{
  "targets": ["large cell"],
  "expert_mlp_ratio": 0.5,
  "experts_per_token": 1,
  "width": 256
}
Rows from block 2 of a small image classifier, named by matrix and row number. Rows with one number within an expert belong to one neuron, the router's apart. Each number is 500 + 25 x the weight over its row's rms, rounded and kept within 0 to 999. All counts start at 0. Numbers have three digits each.
Before each expert's rows are labels from the 100 images, of 14976, where the router gives the expert most weight on average: "responds to" is what is common among them. Only what is clearly more common there than usual is listed. The data: simulated stained blood smears. In brackets: how many of the 100, against the usual share in percent.
# router: router (model.blocks.2.mlp.router.weight, 16x256), inputs 192-255
# gate: expert gate (model.blocks.2.mlp.gate, 16x128x256), inputs 192-255
# up: expert up (model.blocks.2.mlp.up, 16x128x256), inputs 192-255
# down: expert down (model.blocks.2.mlp.down, 16x256x128, transposed), outputs 192-255

# expert 12
responds to: two lobes with orange grains (99 vs 14.2)
router.12:466462451455503518509509548503487483491488456481495503482468490511508488492519532480465541487545530496515512522444540499485525532519498475551525499469489500484486513529509530502507510537538528
gate.0:544509512561496486501468496498499514496496517503478520485540501486505490503516435535506433514478452474466476462519486529507488462483523498484480485497469506458484467480466478554453497513509455
up.0:507520503526477490480469482480460504521492476514477510514477504552501525529503526533510541520548521514480487549519494511474491481472481527516454494543533534504491511517503516465517473455453513
down.0:546516508537505481471519494496505483525534479564490504499510539477517506502512502445552477499497550518489467492501489485527543482471471511457481551450501595566514520547510452531493483499513484
gate.1:477497444470516471509512526486487511500500480483486477433517484500474515456493511466497517475470502492496502529535542506456504538481482503486501554492475459479467515521473495434493544522522534
up.1:488498518516518494462475514492493532506513441481480527517475544498518509548537503498466517504517538542503493543490486486575499508504528527483489453508527520496498533499538525497560532497501490
down.1:483505498469503492480489454522484558484464486496505506503469480515471532532469506504444466505525497499496487510508494510505478498462511493453485489545484483485489515508491520488482535507489518
gate.2:479507498503543533527491514516546447541491496485461505478462488509502497479497519513476513511476484507486500492497490480467473459474482514499484495466534479491458546505526446505490467461535514
up.2:482519500498507539540467511497517450529499489534489496462458476517487500485475528541457523495493481485477491495496485479469471487480486518518486521490517499514457547523530474499503471483536505
down.2:471491514519484485514537505526489509492493523472470531510500529475486474543511517472531499504519563498533496498538493538518504521491510552493490526480502493504500456476488461528505506477556497
gate.3:531454489479495465493498476468463503459493488493534469475542492494496485513483476492490509509482507500479517499503494501524433521510540487532519436526526505500538521533511542487524501475449499
up.3:510468472480526501490506488492463530458462513518534441471555467467493512516485487542514511504482502507477504497521504533496446535511507473518545462523513493506548483570546534489516481473465489
down.3:430478510443474493494524483527503496519537516554478474519481473484491502498489531509498515468497494518493513494486514480486493529469505488508503506525515470513575492541484509469492457512526528
gate.4:467489467489534459490504495502468523477497481463447513505490526525507490472496500506467501567538513530473482526534525524497480512509529453516483498514496500506492531512520519487495508506493520
up.4:490495511479462511497528454495469529510469541498496469526479510550492475495491487498498526530515495473465479512503512480476463486486499474515477530536506491490498557480485492502516473495468517
down.4:472472484498491547508501497493470502509482503529529485499502510440541499458470545535512504504479504483483509515504533487505501478448503516499493497486500462541476495507528468517532471491464519
gate.5:549507518514551551521487523505502523498491526508539525473501528502532515511494507475487514498508508502518494493472514540508508487516508531519526511506501487507494534481509479522504500472470483
up.5:568506496514522518501503517491491511504476547517504516502522536496545492513517551487487521510514498473511501498466500530513543487517498531563511456511498474494473522500500483519501493490495454
down.5:511513480510475485506506529503535529498455518520512498517527497509487469499526563482479514517496540484503528537500478493493508514509443499552525511507492533532527490481519478504525513520478517
gate.6:528474465526493495473441478446480492522488459495476506510526512509496488498489490490504507554516499535474451517488493507506486469532488523511433488509470542496487444494480537510473497478496495
up.6:486485460500504482496534464483476521530507440493457525520481509544480481530502467481528500559507471512502458504497507483532523495528508505514455519507495521487489487486458509516457494465501499
down.6:463496491488511507497506479504478539518495466505484520524483498556536518497504485512474488516520551464481489464468481472491490477469501507526499504487555484492514544465518513494526537496490531
gate.7:506476489535520480472468505483511497488465525502531520468511500490521495504493482512552503531502440504512515493469498518478501495559437546522480469489475472474490467495447508513469492448503481
up.7:514475505517492474447451494500490483504498494518489487434504483483486506544508549508552535530511485534526519502488529513491508477531470553497496472495491543531492462504511527515494492442495515
down.7:475518512464503504528491523531502492509469497508502480517501470508465517494487566482549533493444505493516534484449515465455491503511484497514499505461547475494451512485533475476496450498512527
gate.8:495483484481525528507521516525490498494483483474534483495474421484540548467478450538503487505459506530508522492525533491466496531489461464498548539521503503481490512549538499500525498484483526
up.8:491452440495475447499489484484511490455483528485483483474541513461483471486507492496522516508506449508511515469502518507490473523495454500537501522498506500528544487494464527523491457506505512
down.8:474504500471513492516477526528537467480502528507459480485491490456520482452466514518518499462462458495508488476470548485499479507503458514560521483480527489563519508545481453480510463516481500
gate.9:444501496508499511507498524497496494510495519462496503516496507518512535488482480540505515519446521465465466527435481507477499509482514485540501496524437513495490504517486515486517472471509521
up.9:484465506510481489539514456496476546557487527500519477535474479532523522500470467465499515518475492489441498512513459477495467466442477471516512513541515479463458520497492486535474504513490501
down.9:467481491518481525493484483495502476525522528522565477499482490515537573520483504546470540536529462482463503504473497481523474513480521513539486518485518534488553465514471488509523499486514527
gate.10:477484471488484472488500476463484497476508437513486527477542503485508517481466543467486541492519483515495505534524518511479498535521525518467458524488496508498550494499510526479519547521535510
up.10:512533535528493525515476527516528475532478552485478490514459499519490498519521482509540473487465513475529505459452494519512509479511458500501497482497503506502462529508494453534482462474482465
down.10:489477516545521527545481491502491483516473503537494460485506462517473487493496494532518486512501549468502498520500502470495450447503493553496457511518492533484477496514503493521489511468487452
gate.11:475497493486526463488515482524491514537489524511491497459451485523503480498533516509503505525504450527460508512500500506478490507494452497526526459497512491506481535453486487519519473505506534
up.11:520489512504526525500471528484466502471471489450489531509515516438544503463516478513517500507506554468548495481486536538470529475541521540476487491465507526497503482493535483527471494480486460
down.11:558528502535522488491520483508479460513511474498509510464507464488489509496454514467477477494474512508501507475454517524460509509478512498447520494489491481515512567519510481453527510475458446
gate.12:524482525536442496480491526428522486491499478454504500460491439475496509474479475496490472482498472512514475485524509491489493444537489536511479469496498557507477470479478461491480472489481467
up.12:499490464458509460534456489476511449529493492528462507512519512479468510468478501476495488488515470530488483488522471472504500501449500516463525508508513465549511492498488456482443493518507524
down.12:515520455492487534530518496542478500527487508452515493481500479525482480489447482452459494460512478511511519485508504454486470504554490444469508475436515519510484524507523466445462478515493515
gate.13:504454484501519484550470482480530521492541454493485512511513514513496483461516508473483527478526477489526478495541513475456482474503505527526487510494505464485508487477555543536500529520521484
up.13:488529520502526519476485560503499496501498501502497495482467519501520474504523525506481501496535533519471491484431497530538524517480475459511516478498462535545512498540489480449479503476502482
down.13:556526528519508497476522497472471488515476524494464527492484516552476471556550455503532484518536483529526496494535480536552500504569541486487489485510504514436483455527469534495489516447460471
gate.14:491512496500513496477471509527463486498505492505552530468476500477452493511499508477481479476511499522523537509437509515474516502526508489499523486447482506529533517502490489502526504535508512
up.14:491534543505517516506529523500501531490504498431479536519490501541537479463488507485453509538479471462479473489493503507523508513482446467486504518520501478496491527489492497472496504483499486
down.14:488520467565531474510517517462500518489540497486483539494505497507510491509517533509531497531487490538523486491545506516488515516543481536508487498502480475509537473483497537478470496497515508

# expert 11
responds to: two lobes with orange grains (100 vs 14.2)
router.11:513488527504532528469487488483508489513451512486484490521500512534496486480479491448498471530468506487524482513465525505490527465537459502500499468501504520503448518435492503517459473477448499
gate.0:520525527540506515490543481464473529502556475481501531490514487494478520449479473495513469535488508479503504504503497497510502491502552478477506539494485496499473477519503474519501513504464507
up.0:538505518514501503481529458511453512500487478465488560501496514520508539469482466464535484551489466460474531488491511496498537484503508504462507521506488467482449524520487495519490503532495479
down.0:500519544521480524517497459531520539488526497541513512513478484544506504483481519481477509495522499522500490513516453474490485525477517520526486541533520447485512523505509507519506504520531536
gate.1:486491502503505484488537545470508500481524498501449534507502511511475502488470529501518501479472465525485474480534509508512526498459478496492522562532458496552482522470481469489456486518516465
up.1:516518520509496491538461500501502480481506472460530462480469469491496495508546449508504555460469520476485457476494541523440468502516497469485516538442476464457488510514521494477557520493498497
down.1:489515492501493478485508553484496498465497475482515490489493521497498501520507461461517477519495497522501523512481487494560495494521491496469493476520480529464514480503466531419514497495500482
gate.2:549512531536483532480498545524487514471466528454525504551500524498510499478498522498501544488521524457504477478460474533503543481533484518509475527511484497499520495498437487528484545503497468
up.2:502487497514505501526474518500480509455487534471532522544488537533514466518498486454512533544485481487538509505487505490500505476563478518527471472490482482485485545483445494551522509468510504
down.2:475513497466510522460508508518501474499471493518489504516489452507485539517460515555521520513492485469525500500501562498466519506524432492477508480509515535517489522501524498496507485489501511
gate.3:456501489509489486476488533462474520501485481499493543543511513517505521537534520497512537520497503535501474535469502498538540534529505532489517493516532539525474461495449486521519465460495510
up.3:525506505508481512510492497508502482479491516504516494459503480471501507448487491522466481474504478460488467499497498481487476467489528491489506488475474484525510550509525464471477486515519463
down.3:550524506497471485476492463519529463473486532508548510474527519456512487511448524501500480468512489506505515517486492511517488511502530485478565473471508462514536545542510487491518519492489485
gate.4:494519498511489500514503500501456530537521495514496560539475495496495512512510544533472547482473526478470452515490467511471497501458556500513459517529519531521471527508530476480514521477511495
up.4:468490485522482458523525511494507522542538494529498539512440542486490465496514548517514520502548489523475499480488459502476534502469513509515501535488501507507496463502515482523485504486544529
down.4:487487463505498465495488479513491523536528493485470494498474555524532474495521543474473545497503512502497484518531536529518509515452488489520495515523526546517494495533498518484513469478515462
gate.5:503489513514493502490531502507521519469480535501535507496503501506524481511530508528460496490519491497512495506516495501566510491519518504510517499533493519495528474526472534494511530544487508
up.5:521502504479460511501507527516492489538532519495529499482475469488523504496500499548533505457509504485513491500530482477512513534487510464535499525519465501464532456537505524509501504530509484
down.5:481494526504487490514485550495470510530525465535491503496529465478496494492484525492509487493506489537539488515513492503487530530491510500537483521527544457502474543480521465536535454537513507
gate.6:504489476527477509491522498472484481484533497519491514512511439490492514473509520498480518463564506493511443519521487450514496503466489506487526511501463490537530493520476530446511522513509546
up.6:505533538512462559535542475497517517476480508479511502525485528498546517490444499509426481510510512485448476494483443523502521495523506517504488477457456516462532501544487490560504521473519475
down.6:473511466521473507519563484512486507548507508483491469526479502540493477547475516443554518502508531517514451474452452461495487494517485492491476496517486492493504508468491484551519530478473515
gate.7:544513520511522497484519507492525500457472518484500507525506504499511496485516542492491474522512472493491492454485524528499541499547454486522492472471519488545477493492495522507492495519485444
up.7:453488484505479511526464486501482495529519494497473492485502467481486500513484470547520505497471500535515508534518476449479464496477520512478487544499490508475515476539510469478473471505517519
down.7:507506505512521494475527488517496539514529513462480518512486538544489501541524472513467486501528484496520508527529469493538510519464515511467491526539465485494493479501473513495482556520517468
gate.8:494469458512479510491449546483505477513469467481518508496480486486515487521508506478543504524508523567530502527512498492486521484501479504514480537489492497523458483558522493503539481466496509
up.8:515495471480482468491485496492520477501486484504498480474550514476456477515477443488504451464507520520480477468550498495508471495503474491500504512483498508536499487484536514499510476503498454
down.8:497492449509495489506486518494534503489500527527471501509533537484480479489472509486557442450478474532472498473529517521531530500481493507519467519470481482508536510543474525468493483501497533
gate.9:512485522481515511468564541500445498468484483460505528508503491518525539444460500477483479499443532479530502522495511533529561500483534491479567539481496508519477536518491473505500500507494512
up.9:497499502461508495464553558506422514505496462441509524502483475497522547479480472485524484513461514481505490535515531530497535538449532483483536522491496526499466533539485480490504520511503534
down.9:464510522503519484525538519527499530535520514534466516501483516527462496554533527497492481493507544547513488537520457486511554545471522487501509541535538527504503473483525507496478523529538520
gate.10:474484457507533459508504508462525512494524505482465529492497535525480471495482530492507496489464504545511464517498472482517486527490502526507482518516450472512463495475477464494468502527533507
up.10:532498518499485506506495499532511486481502471503521493488472457458521477511539515504490501497533517467505507507513526516477492454492478468471526495479559506496482524525550533481555458485494499
down.10:514519483536501497468501483468502484463476465470521504475519475510471496541504476477500494481476458485499474468504518535514457504506509514467476457488533502504506498507472507454480518463441484
gate.11:510491482491503450480505526496511460464516477511509505483490480450484453499505567456479524492510511539494464513505501523520506526492516479494515441493485500561505495488533523507539502522500482
up.11:548505512499472543496523484469506515482450519514513482491540501507488510518464487481448494483457501482465500515534498513511499505502495479471486499534468518486519504533484525498504518500479495
down.11:500507509522492506479480491534504497491524499513529516521500473497537513503528482509492518492503529453505492552521508499496520482531543495476487517544508452499508548524522475511572490532523543
gate.12:509501541535455505501525504482490491460521503455513519513508472539523491487509530487479487475500456475505490462488452464491527486538483515506515501494471473500515505441463482488510492492491473
up.12:470506493473506516506484528512501504494516459515454544476491518506462497546515510542548497524546492520510509507527530471447511508518498508531493490537494492517464508492538502508501454498491504
down.12:507556490522483479462512518470495522509511486487469530489476553498505465575511514467468493504508538561543474545546499480525515503455525518517457515512522540523480514469527489497488516510515509
gate.13:522527532558473475508557491484519505479502492483474489553487466483464506506508481528477518509501483494513457503513455449495492468480491510502467527486517502515510462525518465471508505505497504
up.13:464469501504484493529560488525488562514486500446511513485508476508494503525419495484512473507456499518467489503514489529499512500493488522479463525490514462459518541453497488479493515517500498
down.13:512488535449513530500478507535444499501484481492519525488498518525522503536483528492502423521519533522475528479493520542505494470520498466538504526529473522479467499471507526467503499487486468
gate.14:547498475519522471507511485461493531507524472507442495484509492495502517513486497483537499510504487536477474538560521495454499512500525487502468507504500493499515505503496500492502495467502531
up.14:528511544458457529484483445492473490485479502496531522507519484511522548500495478500481464486512550452493553501464524532522485491510507492479506480517496540482506542495528528490550519475447485
down.14:502495545501454482480488460495516479493460508525515494511510449518478521486503516557505475509512475465502544463496487465468499514530511473473495475480493501493532480509506517485495491493491463

# expert 8
responds to: two lobes with orange grains (61 vs 14.2)
router.8:472491486488496526495514495496457483476463505454515501505506488486494499506518493504485541488502480506530493524530498524491481492486520479499497510517502487456504490501488514477484546439509530
gate.0:485509502495498529514534471507459495516484473478477511461463482474489501507495489506436499525466456506482531526505498467535485504468528503453470477468542508486496503511496517485470489504539544
up.0:527473481536495522495473526488512491457497554467520508547528544497509488503484498444514498482500518487551471454489517540488542479542480500491505525511472502513491495473491484546527515463515475
down.0:533482513504502525534515457508516505481506535447508450476525520464495491467449497483481484474454508456471479473497487499511498507491501489500470534506456528516538456500506484494508506502524478
gate.1:472501479531461499508526519481487510556515458481488490505430501482464520511415518468516469508473523501466478512472478490516507488489476515516471526501464511501510501484491505448518495490476512
up.1:462464484506519483536508475493513539487499512457488494489441516541507461519467536493525462504481509535467497504499453487507472499471425527510499487515479473526488492478474489498482479479502491
down.1:500532514472515512478461497503480544510529503548503535530467523536494476508536504468516489509556554504461519492493497539484474517501533480515491466535512475469554561487484496496512535505506513
gate.2:494450463503482538481508467473494525500516474513464508531553493474516498473499502541470495508497534507451491522493524465520497484505504529481476496510477475477513483486480509495512537485479518
up.2:516533512490510501511519458479478502485499508516496514513505500503516503515503527509514486512529516489534517492513559511484477528502500489489533508494506523491513483514533521491512492480508456
down.2:489517481495530473511469508503493458493502518480510526449497477473512491488500534506511505480489442506545542458517504473485461538505455499490540439469511507537504514557537446508463472496540533
gate.3:533489537503507524497527515545494489499515543471513489518501516529509483502539528521500497537476494498546520495508442474486511468464482538515477504541476529514499488459495508516480511480502526
up.3:510515527499529514502517495538508489489496533484507506514517532534505483486551531511486480543475492508536506484487459461486499487466474503522497501523488514520502499454465504535504506494499528
down.3:527543503489567513543503501520504470542486499515484498494477492530488477493529513470498467475497516535484508553539460456498511495474480524437515517495505512529490482514490468495485500501506517
gate.4:498524505492496501496480480486489514519497500509517511498469481527513536515514479528486498477511550531533515525516473478506489509478534512491492444529514533453491526518533538479527554470472531
up.4:517501530502523489555549514513460513486512531500530499516529501537512544508518444528492517515531536467521506514490516504483507469515546482498522523484512503447481525519515476549491485486495517
down.4:517491502508526508505511519499529494469488504417523496496547539456518476469495503501460484494511492497521514519511517524539522432568498520482516502482478491554488533493497508551501552507528493
gate.5:484502531520438498496521495495491488493481486478517538460504490495474515473507510493499495512470452513486501529501492487500504502479526481444479531482480547493530506500473445479514523514550515
up.5:472502499482467475507538492532466479506522478468536532478486457471477543477509562493497509493465483496498502515477509489499505535474523463489475533496494502508517509498486471420545507547520533
down.5:521531499485512503478491546493461497479495454512514531477469526509498503467504493459460482497498486466498527539510528522503526487547530494474496529465525503487458480494490490501530471491497517
gate.6:541524547547479488483521485468460522518499478490501490501533466487467508509481494485520497538535517463465466530495496502491488533497543495479492513507489519473531496516482532478531521438491491
up.6:533512524541474490469534526501501498545487498541512524485502449461457507513486490479531480498507531468457485507520537534474537497517524500458514538480505482492488487532463496492498536485512506
down.6:510495508526505524488502484481542499514465533539472473545544521469494534487466476509460541501510501434486469482502495458518524443481494487520516528488525516560544491543482515524494505506508475
gate.7:509495525521514513538512515507492474477513505457495498499479498529477489479499517485484505480475488509551496474489474491479487508495509479496530503510502476539492535494532477514507496441501481
up.7:471481480470482497457500502517555505500515491528517497495498490474533476512520485506512504516561500513493509502492531508521486491497523519501481477509522500502532450513502551488500459535493539
down.7:455510511496509521521539494523494537526514557482511496514472566493496514491481518545496504504498468492508489484489533471517544496510455470514500488490520495508539476496495493460525520500544512
gate.8:542509544540512504470510509487500495475475514437521525496513521471506480454519530526483517488476478499499496517483530547494518474559500481500490504474517498533478494494501457479491528482515441
up.8:515536501507534483488439548496522532502517487502524544521483521482524489488498472476476486451520520536482469551503507562524495494520512492516488510485489452531493533554503485502516514498535463
down.8:474453494460503526501495496478503487530537519553541448481480483546533529456534492450517517503511503489439518479484495529486499502464532456511491480509480453481542507497490523543510436504467493
gate.9:539486504528497504506501472475467520488487514469494489505501518530505456514555480484477530527532526516541515544533471476507474457492481546521492491543522489477491520460534500505508520485452480
up.9:520487517497524504506496452497511527472460550488511466494491547571512449547557495478508527517517498502546538525521491504500471480504451546521482469508546466484492515457493501521516509483463481
down.9:500542507518496505485500501498479512469471481508492481497527520491498475502527506490521490508525510488479530511479495512545479449489431515479482482503493519514495464475493496504490512503459495
gate.10:522484504503475504451497556501491509462468500477490550497530516488485497451527521493532513524491498483526481523499518528468550495546514507494514535493476524509476481471488461530480516507521525
up.10:470472476526532505545467480471541524514527520546535436506508495509498500510466488519476507476506518521457483484503448473520473473471493513519504469530522469479507516529472559499516511505482473
down.10:480463505518466487474516458459517506505472508486491472519549474503498533551441484520503521511495528484514505503489485453510459518475484549485455464552493481461500494509493517493522535503456537
gate.11:507455479515521487487466502491513460494526499501443491487507497473497516445509476516508470492493512511517488473469510510540480500487480505484528449503499546536490446547488490489464505509476514
up.11:508455454477517500513479477476519470523510513503479449518521493494481490467521460494484487497494524492521522476491471478522486490472490484499534479536475524506492454542530501487456508542485521
down.11:496486483522474495493499509464514511501527528518452529531508500507490500511527468517552499516504443575485504522509484516490535521460508518477489535510492448470492479515429511525474518499482523
gate.12:517521519569478484481482504473510464498467520535504469507537501461503494475524553500473499520490501501482453507476537476485510507508497523488488510476519529517496485523462481511509501468520484
up.12:559527515533499509486504502477508462523459528504508488519516507504495476515492559494476490532509548465482474528485519490477528506523498530490470512490498527494476485502499497516515524480530506
down.12:553482487552481491475458493448562477516492522559478478544519532477515539513506484507497524503519484473496463546466519483540504504524478529484473521484522528537544508527463510509492501508475481
gate.13:469501484523489535469546563533481516537493509494497536515484507498505488504516472510517507499504516492444495505478532547497550511482505488518489552476499500501483480500500499506512514496523521
up.13:485476497541511483471511472489511538536508460539509480567514472512538497508477470504501531555493524507474461519483500493543505464504539514498502504542497498464496502514515555530546524497484535
down.13:514465501507492513486498424514521526540495528543497445574560523503507499517472428494517519506511535459446507515459472479505515484474508514502464528552503518531529489534509501512501476515494478
gate.14:521530511472472513468519529535459488486471515467517556472497503526496491508521513480488502489502534501544524515514517518482536511528508488474489516497463513536505519471508480503509505491515508
up.14:483524520483541499524446440516510470505486513511472461490474487534472506528448501520477505486497459490488529479513493475518437467444499482526493484501544474491494505517497512485495471497502497
down.14:506436492515479505462511460499518463488470535511520469537521480486508539551459487520517551470479507476487531514475518496485502498502464559500499479543491463504508476491518494549526491471476508

# expert 10
responds to: kidney-shaped nucleus (98 vs 14.4)
router.10:477480494488499511490500510523485464507492530490548516484484460522499490502470523504488476477517479506506499508493497468475468504459485491558516518485470481488487484432496491465482451439490507
gate.0:499490499458453504439518448502438517528492467468506523503487484524527541518487450486465515511528505510503497537513484513543502506443554474477499505541511528482493516487499547485551553496513536
up.0:485496469501529488525467516492560501477522505514500507458491493463506493453487493487499467473515494494482493482492552490490471456554489549506492480456499506503513464497480491472484507533510470
down.0:527531513477528473514511455547532502476502489525502488502510447490498497485464530477500486538499444481504510481491481508516484477503459489493466496564507506552517527451493451514492487540475491
gate.1:520482526518513509527528498476510493501510479523504477520487493468497498517504522491487512520480499525493450512552501518492492477490537474453487555509528519483499509536540517457526527513469454
up.1:488512480525506501517488483507513475496539523476510466492530510493502468465477474531474431498543515497519527497474473468563478479524493510509502487522470466488527448508465485504445535541493535
down.1:498515518469444493506518506510474461497481494478510457441517461464467444495506457494463459463473493523464510490517462501491484472504537482486533489476476484514482526509504487515498456492505487
gate.2:493449451478496481468508515449477483482527470490494518482515483464534527511529463504529484521519521518551454518522533525504480440520514486494523449519473492503492488490528519506518505488446501
up.2:476457466476494503518500530474497478497524477491530496460527528478513522508528473478534474524520533505519489515502540525534501469538505527533522459460505498504483483467522528527515505496487490
down.2:524502521533444521484479506509516493527517492524490495496514518488476508495525446465522469504506554492503484442484493507520513441463457489521497507482489504486530476504502510499458544532511455
gate.3:498488475532489501490488542446513502442502478482508545542507496506543453486539512469496488519538487503521448509497518510525498464535511509529462491503447482510478478499462515510477542512485467
up.3:473545518451454506499531480520462492486479480533502509459499489495461579539455503522525450502496537481489532488537505481470527562497530486468520529500535529542500551528535468468515500534526522
down.3:538509525508469489494512486504437478458461486493488507538513460475519479569546519496488476517501525483514522513497508519540486534491491483483475479531507539516485533515499533527509513475449514
gate.4:512487528526446514485540512502464480528491492461537505530471470520544519513489515474497502521497523523543460497490403487500492491439539494493489507563518500476468530458510464501529491459489481
up.4:486498453490545488547499485508529519449506510497488467465510515471505512484494507539469505462478472454507526507517572504484504509544483509510490494469537497506512474520484507512492532525560519
down.4:489531500455484474522535481523454539454492497467526465511464468475482513489447549469496435506455462474474538491531499501470467532489497516487495478515476454541503490468474507490498510483502515
gate.5:518487482517438479559471503493527504499526513527541486505527502504494519494492464477527517467503489519504460473528464473483515502525497512484473567474453468503507462503443507506478503537502475
up.5:513499531498537510457515488489470506488480488470505510490479459502501506481488511507490471538483534491490543522469528535539491486482503479497531423519535528461486556491558522485520493490452516
down.5:464507498484478523499491461516491501523445486487541481471483431485481489514460489504489499484464517470487494480466508467484448503522510461489471445487505521475511556526513509460507499500491501
gate.6:537454516509472460470510500472467461488506477504501476530539503493464529510516561486504525485518523480532487549507488485481516485475537495466501527510504532538483499522586511534550496481460516
up.6:497523492461470520510516485532468485475500517566473466504468509497490532512476537455463500478503538512500513503476464509520511510465501472493528506507475541529513494535538504491493510497488519
down.6:462446480481500479484478472533491477471532477491467488477475492519486492467491475487496445474489495517506522451507542485487477496485475505494502486494507437477496509472489511456489450483484503
gate.7:509466462499484533504501516487541473500505495506505446476546496492487477520483488500503503503510494530505473529550498519506497471523475476477485537509481500519454499479509494480488519453497479
up.7:488479534487490452488511506494494511501503499460493488493484454509492536498516510508519449505490508481499529480503529502458491506509525473499518533493476467493498477525448489520475540530493484
down.7:499550511499495462509498479462506505460500483479486511488522495512455469504505486516473500482517495463493478488504500523472501492474510471470480500472480518527461470485524505498486493518498476
gate.8:486443483506482486466529488489537514494504508484501480486486461451490538498481459505506522487483496494496521485471474497552506498511523500474519493512531537543521469476480532537476513553498491
up.8:507468498543534501534524504506520524490528546545501488498514535529485456499543527553488508507496528521521503491475452472545526473498521513536488484493460489505527461488469536501475514510515458
down.8:538501490527505514500475532497483491513560486456525500466473567508538481451500480507522500512489488505530479433482485505484495452479510509488527488480457484508483477529473472542522535534503495
gate.9:462508481477503478528482511460544540494573476503511499500494520489514481444494467511548474493521474491466493439534528488495514450478482517514481511516468493477537472498509523469493512527522457
up.9:475500491504472499539497489520478553535490483524516478506526538519515478483489497512478508498499482513424519516467509475502503499544479558522466498516472516490487476499440500460471472500502448
down.9:491467498480472470524516495543545530473530556483525472485517484504486473514489492524503506474514450482515496480505464499508462486478502498510538517507466478503527489488490460488506503558541487
gate.10:485507521515470483477501498515498530525500470460536535503453485503556498526544509484498495524526495504530512522486470491503482510489502534501511447507516517476496510448508492461502468500488500
up.10:528465472485488515559500520486513493473529503531474474509555504488464461492493483484504529486489541508479491471497504464465497497518511484529517502530483491515485494561493473511529509494500486
down.10:557495483514510470534503472481518470470523495452540488507528475517486554477462484458481480470483460476505500491536510512479471486495471521449478522517459474519474466475503512515518464481497467
gate.11:466535493484508493492523509509459535486476489427446525505464499515500506493509505510530494526513483517522495535501526536458522502509481508504497512470492498470449543485520494464474516495510516
up.11:460534512452514494519515515511478506459488493447481527471477513501527503505527503470515500504487498505507510529496533528466529519511461494511505494469481469458447533484539477489515521502533511
down.11:510519532512503483477492558495468494510465502511469527458508512486460444488523543496549526504519520492526488479540520501473528493530513503523528497442490505497487479515518500496479511492529482
gate.12:528498523516518508486496474510461492479526542488552504508504517530487514526526470486472467467508497505515508447490468505553513511509533470488493483496447552487550466522473535535517555499499482
up.12:534518493513512522506508495492471494477473497476547525498497516497534486503525501476476485482543523491520536532495500504528509484535479459487499448496474530470495514459549557488536508485511464
down.12:474478448478490498480471457493469491479541481507495527446472451456518553469484524501505495503507493497492492513463527488521497521493530525504475493500527496495529541519507528480545530525533520
gate.13:500477519516470522509527548499426516510513468465549510523488516507507511512502504530504456474504548494538500512467502480506530517498550492483504502490452509486456547498508474492511487500511489
up.13:515487478468501481502482492493551482453486527521494509470548523477494449466528487430511488465473439510505514471521523509500506517514484470525553499495476477491538440472456523498474517521538531
down.13:514532491467536515530523495509499496474509449475536501433501476520484480473509457497469459484502430513515500497519508482476485468502508482446527483492481457498496529478533487488475474500510482
gate.14:492504529522487526493493499509471520468505522465525481470472451496512489481492479522465523480465510485487487498524494529490487470537506466466520502498449465517479474538493509431472504475520458
up.14:500465481471523435476482491489490507459482540453495508471544554457488475476509505503494505464511520500474505486483532518467528520504481513506539494505490556534483488484518525487498498513553464
down.14:532470465505516487515516504524513493501542511475517503479515499465520473491465465507522527488476481542498458457522514543536503468500488480456476495481471457545563452503456492458521525516479508